config.toml
model = "image classifier"
dataset = "simulated grey scan slices of phantoms with and without marks"
train_examples = 122500
image_size = 24
crop_scale_min = 0.8
horizontal_flip = false
translate = 0.06
color_jitter = 0.1
targets = ["part"]
num_classes = 4
arch = "vit"
norm = "layernorm"
norm_position = "pre"
hidden_act = "geglu"
mlp_ratio = 2
head_dim = 16
fused_qkv = true
bias = "all"
qk_norm = false
parallel_block = false
inner_norm = false
moe = "top_k"
drop_path = 0.05
num_experts = 16
moe_every = 2
expert_mlp_ratio = 0.5
experts_per_token = 2
shared_expert = false
patch_size = [4, 4]
conv_stem = true
layers = 8
width = 128
positions = "sincos"
pooling = "class_token"
loss = "cross_entropy"
residual_init = "zero_last"
optimizer = "muon"
muon_scale = "match_rms_adamw"
learning_rate = 0.0031
momentum = 0.95
nesterov = true
orthogonalizer = "polar_express"
adamw_lr_other_params = 0.0029
max_grad_norm = 3.0
max_steps = 18200
batch_size = 256
epochs = 38.0
lr_schedule = "cosine"
final_lr_fraction = 0.01
warmup_steps = 1820
weight_decay = 0.0
adamw_weight_decay_other_params = 0.05
Rows from expert 13 of block 5, named by matrix and row number. Rows with one number belong to one neuron. Each number is 128 + 32 x the weight over the matrix's rms, rounded and kept within 0 to 255. All counts start at 0. Numbers have three digits each.
# gate: expert gate (model.blocks.5.mlp.gate, 16x64x128), inputs 0-127
# up: expert up (model.blocks.5.mlp.up, 16x64x128), inputs 0-127
# down: expert down (model.blocks.5.mlp.down, 16x128x64, transposed), outputs 0-127
gate.26:118149118134133130119126135134122100123126146118131129111146116128122135150120120126111144121138135120125142128135141123137115112129122134126096115140143133133130146124111130122121121130108120135137125147127121128100126122113131142134128134126142126124116129160100126132122122126127135105146137138113128121137122127125123114123135144121138123149118130128120152138124143126149130114113
up.26:113081109136125129130150130102108122145135129139107135125124145137135125147110122148149108110125116132111127134137125104107137142128122134136125103134118097129116127147139126109140145125122122149139134101131124135160117127154131132119112131135131122135160149120134125164136115124125105133139143156119146140108105125126119159131111107131123123117137141140146130135121133125122126137139
down.26:131129094121154145135113147134157127137142145139142119121128150134116109116147134122114123149142135115131097123132135126118115143140126121120131103133115116136135115118095121128130133142099127125138129145133143134121128117127143117149121131113161122132135115145129118121105134128125128140131113145139131133117121127136121133113135143118121121134132124117112112139122118115133120111115
gate.27:137087143091158079071167102113113124106147132138146136117115149192156119130161165107190170160126107141135076139104108135131160139105148134111131129124109114153157104154149146128066123118193127120115113124114160107107130176116139181185122119126144128081096089159110126122102122124175123126105151097123139123148142100092108116170169143125118138106108121145154144125161117148148114145094
up.27:115087106116151097061155117114103142133119123145113098143085138139137117142115157127174143153126122142096109133112116142103143143104123094106089113134122101126159134137090147109112140142133159160138108111132144151085118162118175168157129135116170151064103099115148142154116135101158150125129120080122141171115162099100099135135141124115104132153110120122143130132125156154157098147119
down.27:107165084121082074141123106100108052109148148113137170118123156139120106152127111182137164165123107108122111115105111107120143087135211145146116133186155134186096116124150137118128165148099115141152126130108115109152099151099134106127083105146121145143167145150141113106129149113132108121159132111136170137149100136084105127161121122123148123138152089130121126144093118110155140128147
gate.28:144099113158097140153189111125117220129141105103141132131151176116163139151106157106155167100134129143121094080124154172118126228083112090078113136175145141125063095133093139077164137096141128128136168135123143147150142139162132134141156117126091160139086023087125104108137158150157167129156208141200111193097122087191079165106143028139107113039133111096111109105081112170115157093152
up.28:176099141136107168071169131150091204131136109117126078179141120196105164176113146145131147121149087168137077085048162169136135255126092127084141142164182099121048111119083076121149107125162117097070191133091097150122132098139137184169123109093092146121091086144131111183114124155153155106069147089141092232051149148147110144140087093151088118137101151140104123122097084201123128102142
down.28:065161092152126157115175198105204102121152202141057120090103137052087146210141076126128133053126117126173163158175088097141134137112119137135141126127121148138164230096183118204055146097104040161160076119114145093131073166139065096042085124132111100156112137068058170080111121112101185116215131162111173127186126112123072093146098172095142131180144118163150126132159141166125199126100
gate.29:139130100144123112113135114133105134116134141134124172139092106150154140134138147072071116142161109121109106153101103129169125101119155138136116091118131149135188121133119111098082087133153134165098102141109097138140100142151143131179132112099148122159137128124138151077156132146100137103142158128136133170138141155104089132124150131144129138148087151117082090100110140103123136139169
up.29:164130107137082132120097106134136133123125094101121133133123137143153109127125132148125123120155168131152145123120173142173131105127115098136124110145132145102133126133135116147128097106093136151116147101185131126142126112132129104128130109137136151159102120149082110139124139098126135107156120151154138106090108116107114119109131172113123114148112106176101171131128125140136142131106
down.29:117125129156134122097107117126125134153147161116129131089117124121089100103114123133129121121141149137152127150151135142151139105135123105101140166124146129138120144136126163126126133143191118098129123151132125087134089153113136116097121092138110095081126138116111119131128131168152132138119145133163112157100154147133156134137132134122115137135120132116135123131131141104124127110148
gate.30:138165123096096112127178089152162074162110145119147170135134146155123062121122164144145146079150152099112150135167134170163134061139110186121114113170114119162106137104132119140094097113085119181118122113131179125112167121158106108163076181153177138169123069066106184089136121053146175061194086143159126122081157039107141093135078190105149163096105110129167073087106157179108113136106
up.30:116122144131083141176151136156115059152162121161126057105114126154130054127154119147158057130143119166144162116095089102101068117138084189168142130080103110142188097129132180158136141118160173150145150202109132117133122151097110122148107068118181116149055144048172115091142089164059080157121118163153065133144092174172142114118119068191175071176135151137125142126116117151164165146120
down.30:091125122120176129123120148167145177099121132122127074118116076066168167152147084091129095084156135159134112170095154154059128157133079128185152126097130110104121150066150154114070092173073086137167102169126144111155180092156124165108105143111134104172121147082076144063112131083130128138162128140122132124117175182073171080061109149120122111185148113200077099092125160166148174151099
gate.31:128137135102087136088167112159149137139132065121124163143144104117107115168097118134112160134118070138155127077051156104105183115132104123099079111110127159136114120133140078103140126151123171142128088166142112129085184096138143152121146139101178137140101151102143150145119112141139211152194136120117066094127146156069167127156085156154090132143110170177153110141131101143132104138135
up.31:167105173175148077150118107096097108099118155074093097122170148152133139112104200137129145198156132089144101157139094161148097142129153122171172133150107150065119118122096112111098106091106155134152134051113149120138123162146103094155151163150159133113192127137139121077124118104162078154156151143092112169148160147168155132114107156124055112104104098059126155132088118085128121101157
down.31:121115105196118139140069125146146132109120149136203154168100174122095118148151097133095092093097148150068139097159172138083142188133089174080120134159097123133183131126110115119101128101109181164152091158095151102079135152161198150177096064122137117106119172116144133142085128136118115153073083117126135136126092136155165123123161110084177144098147157154114130168134151134068125137148
gate.32:105115159170162144127101103148098133134156108097158163151124149131169019140177128122131174176109135106153117061101109144136110107107146160192095066088145124141123121118095115128149148211045117095110076179152089131137101103133152117167149142160107103142085096127149129171111198207146122149162170156086114090147121100177096081089098108166095079084142151110128176141126103066079102177164
up.32:132156179169127129124107110164105103127173113087168157166120161121155050129156135111150153152121148071139150079064137140131168126091156124227116126059173140187105148121104076117158143242076143100154088129124088146143097067117157089142142134130127097151084105120161115191115173183143138146173140184072120085137128097151109123096077121165082091091144114133155183150130106060073111173179
down.32:141122060120082110104146140141187140151168151072076102174115124161154169164112093165078183108128148026165080160119134135132139123116115094096150145126147099129131151061126127184108109130196111166050192140089110076126134142101096151114128137108071141130078083159073140152157101086213098179126144031201116109159117131144154159151051167110166073143124160184149076142127157157125178072091
gate.33:096123103126140123143132110147154129122127127133121172129119136127103147108139113098125108116139152105115133136146126129139127126102125123125119123162102120136138110113133128122134119117120129157110123133106123123127125152121119121154132138132149130134135146117129158122134148123114120123121123133140121121129127123135129123134134103129114111113108145135136137159140106127131153132099
up.33:132125110116121148112118133105105114140108120138131118112146121123127109128117117146135125119147109102145130121085162125111136124149141147153125128100137124160115145140117120139123121153119157124137128125153128114141142105120133123110131117126127111128138113129147121143136141157133125111143118127134137128124138133126153132140123134111139114120124148132109126134122150125123119119133
down.33:156139146122137141110115085110105124133086144127124125128135120150133118127136123112124130123142138146137111129123143142102103125142121129115121112106139121128124117111100136116118131119131100116145116119129128149095108139128115132158123125114126119126139088140139122133149132134146117136128132122131116134108142146134124151141128136154109138130119140099159132109144123099138140101111
gate.34:113136155114074117144152163120180138167127130167122119092113112099164130118155119119113134175116109124138133160104117083143124112124097121137116103143116137133118109140171131115107137126080145137121153149135135130129136152143125113110118132091157133132114140092118148124136132126139134131131118127116175143111075120111142129106139157120135104143140146114120112121101136130133128117111
up.34:129148164124088137116126092104105144088156153156160102105137145115137115088085139115128094163133152150130112136089111120106138120143141114119143154105152151119130135154145120127129131111129151116134148120133144134120124173134133113145102138151131114127108148178100131122126110088158124127131126135122110118119128113133140118099105164100106083117131158170169151150132137080077116127083
down.34:121126120136095112101125108103117149159155104109155130140150107151126135115120136121145146109127201201114120116137113129114126154125123078145127180173146154143139103118099093135150108112143104143098147119112173181135084133116111163122146134139104135105124159118150136152168127146110115122136113121149138127164156108126106152154121148145140141119128110087120087126159130136094111115109
gate.35:181139079140117129099116113129131111134092146109121109126143137086157136166092191129139094123149136134126151117101135113168110113123124116181149121075140168148146089147114151090116119098161130127120099117110124123104153122159126145145113155134097121137171151130122111084128163175114151077016124094117160099110131123162142155139139169117145105143117085155107095117126086139120170160128
up.35:118165162143146165173113140124089112136103078166125125129119146075112154082125130139108069122138160133125157128143142149124140099131119097142085104146156112120159104118123134094142107101144142128092148102125106112140148134074110150114113119110122119174137086146088147104126153179123122140174114180120147084188122094127094128085139175161141104108137129152095148120165112148112096162148
down.35:145093132122099137119111087126105162147151179127137101139110135150123145172077159120118191102150115130126074080062104120164132103136107130107106132112120170128142121143149135098142135125148104117171164086143127156091087125145147101200109130102155123116136104146144122125155114128121142163128139068107077132114137116109139159155122103110112166121116159128114098164110103121151154133069
gate.36:075210109134190118073059155070130122107106116111150103145231109189099134138105128110127216098128129150103075116144148159118173193142142136079175110152129113105123122140161156104119095152126126044130141080119121148131025117122159126096114149167220109061124118145148173127119130081146151169115097044081144052117138112089128144180146192135102116178089147105168119070101148074115069194091
up.36:160152085158219095067059127108200041123106176074148133146205109165118152144116177144154252177198140135126078122125145138127089176111117130064177116127134123112095108156135178115106108160082138021150134117105103139104081092164132105138161131156143099070131095191154147121131116102103139137109078108072102060163132132137123139158167127085143169136155140048133092119165103084151135195126
down.36:149190142115094126173126082153101184090179124081138132196172101115130083115157126094120084153067126126126170041137117196112184164069162073162123082150115114152139199189160151136173097129071146216131203169155144107142116111074092108167068117171100086154175128039072129152090168158101116102220077090106166144066042170105119122129091112140137049126079053138078136141078147156178173120103
gate.37:077188082128000208079166138107016047154134116096085093168229073175194192209201133118066126109144177118096169108060138099126097126148149181177050163187147130125095190103122097128172145145160157255053105115077179138113094172110147165136129151115122102172127087050097174172112135190115140026255201096188068251075180066162136066071085083147107096105100132140127157049144099191137127089149
up.37:194212148138080223025135070177073087159064076055118072120237172114191132057158133171130119078164111169153083045130122170130110212056097066163152147034141135141114155140100081165187076075215135178068186075126124177123000075097061163150116117181094135053113028118108108157139122228123119101117168119206113191014131101133104093136135006149155167105119180171097184085144067217116125150161
down.37:068097092055040136107132169140184132114109176029104077114146094103154087245167132187195049089160100102166056105079120124168184108146093145202013094217154159070148111071169118178076180176222110170166075091130146167098171133117171213120130165115131078136144166057059218107171171096198228049140160197247073234105147101169113036019094031130068152106088123090055115123108094241156244104159
gate.38:131156110114143116153175145131126139122135137104115136111155104126162121120160111117127140090107116146099100129131109142154106130110151178123147132052164133120078090153085124130146134133130109134108182185131099147127115132115131101095122090149094123140109125122188125168133151134150163142124127148122131138144113153134124130107094131116119133114147139106142116121155100180107107128127
up.38:127164125137170145142125175128135156143130157136125133099122140152137159127178159111110136121148137159111113148150124119147106128106128119131140130148097148099136083159137108114133110137119133136113130148117090157087131164152122085135116122124119106169131102126187103100142161136131127145136101148183141131108142160118126109124129126122108096140085139127098122127113090099098104114123
down.38:144130121119139133111122132139122113135105128121123189144152118109158101098087141116135160133128133150118096114095135121119163150130184133128134130084124163112109100145147170124134149112084137168151141133113129117138108113122130154110125154148103138130132136115155110077138140127164138130122123125148126114129117122130108136120115122129135162130128113128110092129115075160144123118130
gate.39:084146119114111104053158107156062231100037154093111074140019112204128128225121066116071169207127053132236127130086135059180162073148106115143133075000203150186061082123149095168173197131184132125077090192245114115150125105148168192147158114000067115192044091080063134146128164161130192059145184015149060122096214109141056129145085196126146122088177207150198070156115191103110125166146
up.39:220115129152117059098061152036214085190165118157141226086168241084172103014131160135191035075096184165085136108130166215114078213113120151115140197232067144085175156092166127103077031094049101096172104073079210198109180156075063096097036159239231176066213182157172077079167123092163118167136104186155178155120111139145133059127153053124063159166087076059056204103100103077140174089129
down.39:107080070125231124124130115148101158133121145163187113168171070088101150098090123094091099160097166100022165156150110118102254132081255222027072045164119019058170072127150163134090094136096095150114153096078198014174160094091212155175209175118147082078137255085236156076093110040146069146144127100052136132178143127080187240086171183152121173170101113046206070182035087145160143130173
gate.40:098107156141195110110154088105147178135157123110126111125148165180111156089075138073147134165128144140127085110084129163085139117184138077134094167102172102137149158168090130142188128168135139092082076148160055133138105078116135150087148139144116111078100063110155121141088122137151137153153095126107151162043114129082152142151113080109078117109180158140076110136156102168127120109132
up.40:123097197104105143166147163095093200124150135103076096100097062129099135194125113126143150134089105157136081071130079078160119153092167192209111124156113094140153103148109120091096116060138091159109138125172166157131199089092138179161163135158119149130092126058136107049160150108189173076102107117192120149122128139094158142115135133119183104072119161145141126107154090155190160144125
down.40:104122099110120147074076148066140111089158167128126082080154151179160111213135135085195155082150095166204116146140140105177119108099160214141151145185083100118110145181190104124106155056130144154129179124143118139129093132141119119067126140132129138099109132166123108062118160134164142090154143079188097094109107133120106112170119118149126140136075139082125145120111130147086140118143
gate.41:128132106142110133136117118135133130138108130135123114112123121133124135133150123132115122123135131108117128124122122124138104139130130112133123111121132138141128135127112119147126127135146161120139126125123123129140143110137128123135117135145122119126113113133123125132118132123121133141127144163110135128128147137125140136134129113139118099109133142119135133129123140123116140134126
up.41:112122156124127125130123143109123139118109140135141129133142147130134123113138142141155132129136124137122136123131133134127126122131121133122134127143132131123119105159122112126145116143136121122118124130142121145146118111116142135113165124111133101139132117121152130115152100096147128126120153116128112127150140122134145117121116117131135124131127136134125121125141133114118110128133
down.41:130116121137110146123110139160134127113137134136133108138106103120121117126130100148141148139139104126123129153104105129130126143124133122131101109119107111102113126093132148137130117128134124135149138108131132135117150128157115131131110120131121143118139139133121123125132148129139148124107132109132140132130115149105126122131114124103132109141125133130148114122145138150121131124114
gate.42:076165108184111145146153111158140142135090181136121191132131115101056076192151125141165112108198116113134114076116130103094146145119130116139079121121150116120135164125115129081116133168084094166124121098145092137107101097103138161130111146172153129101111133142078107121113150143106120087140103171119144200115124163147115103148140070132154111189121172078088134134157103096161140115162
up.42:073132123150114120136155161179144148124084169167094198146099119111117126235102127157160059099151153126084117100094075121080147153159147137135128097100141109150099146134188086067098192137135133131121150127167094167173121118113157158137119149155158149172148132157065136142105134154102104078104089218128112175126125179128068131139088121132127077111129134065111135069128160077155156138156
down.42:135115146172164184128144144092082174178146079045205142145130176129142138096131135085146141131130153151137110157175126094077107103100102145127108093135131121115147117213104118112121142139107094157095070144062151141102114180117079136124142114114143122087142126123137179047122159147104192160121139106099147066139092161164173082122127161101115133122140185121098138127130126154164129170097
gate.43:173162167135097104140070102123158162135075078169149197140077105180069087067181144122078088151101087179109141107184119132135120204136114084236123113186128088131109161084184139134051079075078140173132191115144184134160255118130124155138130186128152107181140244139081175160130100087137083132057027069096134092197101118146174071162121143156166135172101084081173100156072127139107124124159
up.43:075131108131117168108168148131137088111131157095147105121216148064153202199129105165178167125203161089171153137052116107135128016126158186012134129097129124142120126165078110125201180200191087085101089156113089127058000167100140099084127030131056106109128039169175095111104129150089161070214248204177089149081138172099043189107144113115154095082131122178112144134197162094141101137138
down.43:140126100255097136148088075106065085103105029136126138079163101066128100175117207183168102128175113185128177103112140140142085079016125112062181195139108155123000086137215055010130139101204099132139190085202091103031155202081094045161106057179172161094147076183203000073114185127102172109163108142082130079178127096186111140239150176109132113142163121067176141135204013121160131123191
gate.44:148128119121116124111117118122142130122128121113135074113131153146132108117131115125129142135116133150135114129105104124131138145131142109165127138127122122112139155134110135130138137132156157125109113124121130117129173132126121118125125123142122143107116139126096140134154126149126120139133117134132142126115113119146125128114136117136119125131123143131112134123115149173125116113122
up.44:134135133126123125127095113118141126136145112137124113119125139130140133126137118130133096150137132118137135146137133139123124113149124126132122111120126113126138162156118107122125120125117123102157122137143114126123150136136099131150143122129131117125118138105129127126134130143132124121154141164125123129102122135115154128137131153125121124125120124138134124129124144156139136109107
down.44:122139137120145129121127153127111103096144153120123133157116150147127123138120139113106138134144145135129103120131123133143124123110137154125122105147127098136121138146130144138105137108107138146130126113126137132161104112122128103135116133137141118125125140134141100114098125123112128117098155127145123131156129155137119131130096165140124157111128149116135141149128126111135142110138
gate.45:124134122090038138171143123193014116178087105095077124164215112192161104138105111083128094125129190114146099093164148144167177073141116060101143168101125113118140141105125148203197133123132127178124109115070210185149065096140135117117105128129070118123151121116075171160150141191140141062097178086117149186102148111131122106088123114140109171084148128109116075058117100147147104095196
up.45:094159096111087150226148127147046071119113139128120159141204134224195128166122169113139127160173124100133112129094112136131133034153138146121169219088161117121088132100137141181146131150126132195111109122116207104136058078156132157097131093176113099122102151094154159169073150204172148083146158150086193177014147093124116115080119075094095104066125131118129131062146057140111091104183
down.45:144088159060151084042210180186161159125106145146103059073040149151108135141111101143146125146121119084153081110122181107153199129168099131138035122168173145092174092131135141219091165112133094107129104173067105187187144084078089162091139166109090069181085155125075188143180071142135117140107102140211093126151158180128138123130114102104151101130187153143077117116175137167151166086140
gate.46:059164121115167124175145164080190067152147155103084133172087147095118083198113079138145139104174091127086136177145172141123131127121114204120117149110154132123222236116143097088055179196117092196146158135105015092179153160115015090091135143131130149078112045098116090099160151161184155129193118148130100192140127142109107147077090120126086123210131147121136132076173112188094170110071
up.46:098142107160227113133156172126168110095165121111121094177087199125151066171146097151148158162134093117091163155118148112179144161120105173179088121104133159096176173082177091110095169188105162217105045128146086115149189146105099090129148130165153163107090054176067082102116116197107144100206127124092056174167119153102099147091058139119099094154142085106097152062094119121099159115087
down.46:120117152217131144124033100100136127138093099171155108127188189120077174162181244102119099139127130089145080162143088144066104189060154138133189034166093071056167138127150178132142116213133148118170011128117156082114084167057170098179030090158215123140251169165121080115115106153146068079165172134057170062131107130150141147117105138101137159179205102049092116145045104083164111133121
gate.47:186103129108144148159128141200159122109128165115056115138164175172142153128084139148122147132181111148127102103113139147103115057096139128152090123158125187156072161100122069095079093103194132148089155083130103165174110120088085145164155195160134153112097119168082151144174134144122077097085148142174051095175129129151061089097122122107126106131113131142059117072115077172105115100167
up.47:179125158114119116200120123164128161117142124157172158131138095127144175099139089129172070118090128110134156122155136164122107132154145079101133101103130138141086161149087173117108143136114113109087096115151176103123137158149128143074123113070119112207161157189118069115120138146054113172085066099102164132130071152189137148194161200105157136170120122111104134186076113110063096123124
down.47:072147101135195074107107120146077112100107081177137142192098132116099140096137097124119203190115122125086095092148114177107127122128139125124123182102148140139110192127078136096127115103142113110151177147132096139151127129089145026139154126101169199067111156080090113174099105126087203170076103139077111158157138150157151074150143123126106153117138126119166148158153157161109097107072
gate.48:220153163135000225112172113061173144181076114090105098000162164133124220153185156106102118068063113104168097117154095105118109255113112082178133142038178149144134108114088158185132106107217155118078222144089125110162000162119097228161069176110031134133125040153121170067149159133139118097201168124217134154115114078147076102126130127137105112115120184224129105105063108194105177132130
up.48:187111095131171137135152103102165101145120139135149099102154150157091187196064122124160116126148120155157128163203100085151130016129095104037169124155191163127087108111140103147106157091118148111159149083130169103141255184092121160131040136115221191146106199196115201105123153025104143187026048117098141063178083087158075132091148214145201118106054057119174083153121134056101111081082
down.48:197124190125138077073067126141077130115155041149134183131170106158123169065109085105036159198142212246098175157090036147123083072199055066132076159043166175089121097130117044065180104150079194098175134180125111116086136156131151169169177138134193118156122194150123044222097129243059167173082097104082152094040088131097213084137099127142177142139174116110146093127091167158180026156134
gate.49:167123147127133108154133126158127121102129108129109136112112143140130150136151127141120138117111119150142124130128120128117154108122126143128116145121146104158118116137130151128160125119133131094133149132122107137121124121141140159131141152145134115159089086117110122145112145131129116117139126114135131113134124131138114128115126109140146122106135123112102164141153122138092105101124
up.49:101109137101161138115129116134135136111139159098160123150092148141146111128150112090133132144139104130148126109126108120138135155132148118126107129098123128166123118119118153130132126131128136110121151122139148119100141126126137128143115102115126121119114164125157146163118119139146135107105149120147111108107140150141152103149136093130171138122131119128109138132141151120124108104139
down.49:120108119110129127113152144110141140164115135110100129115127133133116133153111140110124138134137115103151116119135144132112140122141116121129112156149142133116134181116135110129122124140116133135130097140111121125111126173164119121134101140138112153124137118123135142117099127114128130143123134121090114127142087122131150149137131125118157126161149149139131123123109127114130145130126
gate.50:122160130132109137145132129145112133117113122120134123117135121133109124122143119124115110128114143111122116127117122142142122118116135116131119129132121140127135137111142141130123121113103113146134134107129128111147130141126115134156114146140121126157152143118118126121132119132125134131127135128137113130132128139115104120139138147130114127140119126138120142127110111119115106120135
up.50:130129135129122121133125126113135130129103137127120117118137137119141101127134129140121110118123135122121135130134134126136123112120122129142142139130132139122109143115133145146138137160143122127139131123127125125120147115113101130111117138130135132112139148139125138119117111149116100124108115139133119137134123130128130134140128117127139132108125133135125152107127116118134125125141
down.50:131143127128119123119128120140129140112136126137113141120135130125146118127104106144121146133123118132140118143112145116121135126144110121114119120143123121126117111135127123120141104113130137118138118154093132118117128126113115170120128112107110126134131123110116124128131145140118124133118141114128105105123133127124116147123136122144125113134126125124125109122117138135128132124120
gate.51:189158105177141092059169074177120115106113134127125109086117112132133125161122144175099130177122099150109092133138102104106161129104122123105119083098160112130107114118165112092154140076071124148176175176138124128137122088114106101126153148154126158148096128126142137144092122110120100109081113183134127192134159150126123174123089140118153083080167131139133135125162138166120112143120
up.51:176169119110126157170099153100118156120119123106099134117117108166174127099143169087135142122079119091124183108082138147170110099108181131156127154120104157145122111128111128138134102149171140145154158114126167114116107132103095123160081174130096097105111121118082152129085118134146126160150090098116176113137133080089155105139107168101147180130092155115119129117135130128121122141098
down.51:140156139167135117137147136118084172108132159142173136145135124122126108127134159141097179157105146161162188103134126106122149137115137150162130112106079181104098170121128127111137104103077151106154135137144099142131151110138076141088109126141138151190130122151134091135092102112123129036142143109124107135142119142111124144132139128118086122090146133104144112139124148098148127122174
gate.52:150106082112228149066114091122157047175081066165115117098212165161115131054079167091136140086147193093039117065131120222125057084112112136054157079172124158164219150139100131159113045156126187116170121204044147099082070145137087079147091170084031142103096155098209177130135083105138131185095096070146076153033139103119225150191155159132156186139151136173134174127151161150100131196130
up.52:080128118138124099207126163040083175102149167104115126154050097153148112198187096188144162121098084112153143185154122068139197172096118128237125132137167124109095048162194154065161201109103041213063121104204090127166144140118126129104144107179183135130112145128048141122190158107125113075150129131129150154210152111182048130072115136156035093090181164097134092088102086105183122089164
down.52:106128037187103079103099105157154153045006181116145160116122145160048086173121126146130141188134106168213131164074151170189111201182152156081182078107163077091108092123059080151121153113106116061148142168133153129080161155166130141065140069132043144145074209171091072058101075019094135154125154135225051133119134098141132160143196121098139101135204103161218172106223213054079183119137
gate.53:146144138133129128134132110133132116133113130137129127132115141125134133136145116140135142104127121140145153120119151135102131139134137138147127150108151115118156096152139104104144126119146135133121100137139117128119133115131152139127122110122133147137142133103151134117141117134110133131120151140133121094126106114113145119126152091123131127136141126139124115130127101121137116110112
up.53:099134171109138116112107127149130150137111126123125132144124140136125107118129117113116114099135121107108101139115131158148131125136132116121122114132160104165134131126136136129131128143136114148097119122146141130138145128136119130127134150156145125113151143136090133166144110163132104131107130109124123116127122122148129120138105127118148142130120114127113143156137140116125127143121
down.53:124113134146129120137114118112119122146124142110118103122150114168126114136124136126138125110131174139125099139159124121127100139139120123124129135118095117154118131122123122139120111157124142119139113158120101142148125129113137129145123124104121133118132151101104125118094125132141129115125137123114132140130124132109135132129127144134120150107150118149115131149117113106123130117098
gate.54:124145111129113142129129133134105114123134078123126143120154132131149107144156131110090149122135108096142133120096111124125105116136154115119148120114111147139148152159118133114111090121136139099101135104137122131130125153120111125159105133129115142148115132142140120128147134121140145119156120159150147117104135137119131127113131153132122124159143130132118142127148135136134096134108
up.54:135149097138139109127137146110118137118125147113120130133123128128127146125134131102120115133140161113139151108125130130125144141115134143145142119142122141127169132113121106120096140151135112120135130125136115152150091107139141154117131135110126142109121128118151136132136123136161134128145131137163138129130133125104108142122122134117123134131117139113103136133136112118143145159140
down.54:094119143133129139134119130138133120141128117119118118141126137132131138123120118140124134115157133145120148128143139151156142147124124146150092138125126113130147130121119148135138135144115132143091130154121141132115141164142140106111153121134099121106128132158143176148155136104119119112125127139143113143123133139105075145135127128146133128138120128134119127121120156123104135133159
gate.55:113053061149126088165094057175216126072124143170091105174051093195058021128137098112112136120106107160130139125098108096092181064113112163042058091052117083168091121082141172090225077123094172127182155103169143059133222053166179072202096098150221148134125149014101135199109106023126106126163087193126148152188168131071255118129138135145144092159156178094157104185081189152129118131134
up.55:079172079163234115078149161105125054071054172122090161159122110165078106124090176187161041090109203177135109125116131163072154148109091167088142186086112072178073186090046135066229203140059141107143099147070184059120000215122128052115076061153100148176145065017128101166121108205117114057255197175184141121103188101107157090111143134117122127201167119135128183117134099152117118139150
down.55:086199100123086097079092189116110103112147129149138137083079143088196187105158123116178111140107175128101132165060135157214080123070157203055246141162080077057098137224090084117134158142183086129121124106094062172066079095097201074097146049128149171082214139185076029097128106195153110049174106087067181068200130123146110187197139086108194210136099083151163155132211172096166056112104
gate.56:122100117094110124137111106132137125111126112132116109130118110139141163081139138141129157143152099122088107158137122109132115089183142090151124105130135119126119136120123151104116134097105121131129124181093123130154135172172149108106107147130123114158142110134149107152144142153111157144124107140117135118153152150124141104136167114108107157170118135113127119111153107129132157127110
up.56:117121097167120140163144166128119159126144148137126136101099145113123119149140168083125095144138149143097142128123113149121135121117130133135114111132117124105118139129110126125108104167154164150110100103114123086101129111142106141108118138177150157138113124148108128115100129127146140125186147162115110145156148148121107164123114127142147078131112117111137151149100122096151109124133
down.56:117123108105120156120148156132148110134134141125130129124104091094128157121110094152161125133090154163105139109100128138140154128147128133097155103181138123099092120141149125142121110117143133133116119142126132132114132165128105108143130124118130101107102136143113156133147134122108159161106125107111148139119148127148142142144114132143139117099147118161146120126124140125101139132164
gate.57:158105120145209161169162091100142111083124111165137134023137117139100113082089054192103101143135104122128060131068137120150170023103129149140096160144140108130136105155207117122174077175121150175137171109101141126118144141080149120177149145155185131037127145127155133197144141202129126105123093157111050105154110141145195131102119131147144091154085144137127100106083163189167107096121
up.57:139098101151139086068129162128136196093041155139068111076145045170072087172140128116117191187089161126128157115127105091185159151196148151085125145132144110115087179134182098129108160068136102118163180105129140143143119123085157149123113163154165123079132194129068120065124113149118098161088115123117161211182111148135122146129124133162140120095169142133102094077145138140140133130144
down.57:127081149091170136151141152120117133150130109097139158136095100099156133126122069131139091107106135181170232153169121099103103122115145123157104091131134108185109111103155128147173171199137096110024143120166143122159123146164140124096103127133152119088143140095213162118149143106110103155176158092169118078123069124104095090158115144133149136157127098092094111130093169081080133123154
gate.58:110130137141170144117162146088123138137120143133115105123151183152147123095165106147128117100152089120084094112167157121161112149085129107123115140144107104104096138146131132146095098137126154122106128090131137145146104153133148122136118159127181141071102115145141109125136117134153166126109120105148139124137124102129077123144143119126171161131159133157097138119098118130153109097110
up.58:136171120126168142142148159132127170142101120114081074090139161139128140139137127096099149122113120113099093146154094161129129159094147104129120124163112116126127114109119152143136132140067098168135140127125136132150128102127187116125098136120159134115149115137108116140124155135115140133120139127127117157133148106113122139151162149139117141124129110126125135127135170123135117110084
down.58:127135148113118127098139085130113096127131105155094140119149147143155090156111131140141145121108134123168146116087108159131131090104130110132140134146136132134137122156128132124148121107139141158137168123139124120123075115150145102100099118095161113131113132104127158164158115161106132119134176101140170148100083166127139148139165091142094129134109121086084153149135111092163126095113
gate.59:149128125136120147125122123123139105147139133115126141130123112156108106129123124119111133148130139124134126137146147142090093123143125127115120128107143143140143145115131128104136132142133140116122108141117153133136117129149125137139118116118115149140137100114133119153138136138121109129143152124150112115108123111132113130143129128127097126125120119114127109123119108141121145114139
up.59:133128124093116116150131137140107106131117122130141140143123102115140183142136149146141155106125146145139161105107136124135145135108125126135111150136162102130094102141146123117151115138112080134130145112144123129133133107107116093107145125131115102139152136129125134128112119127159149141141145127157151153101099117115143105134139125132139135108125114115120101126149136105114121093135
down.59:119120133141148126130125122143122123093154145109136147122099117119126133150131094114140142106131131119141142111151125118125135138134135136117153135129122127144144120129121130142137111119140135097114136152137136141119110098118111145119139105153120109122139099121128132183109124115125136125146126165130125123100156113148114134124115123146139118130136138104163130124106118156148123114142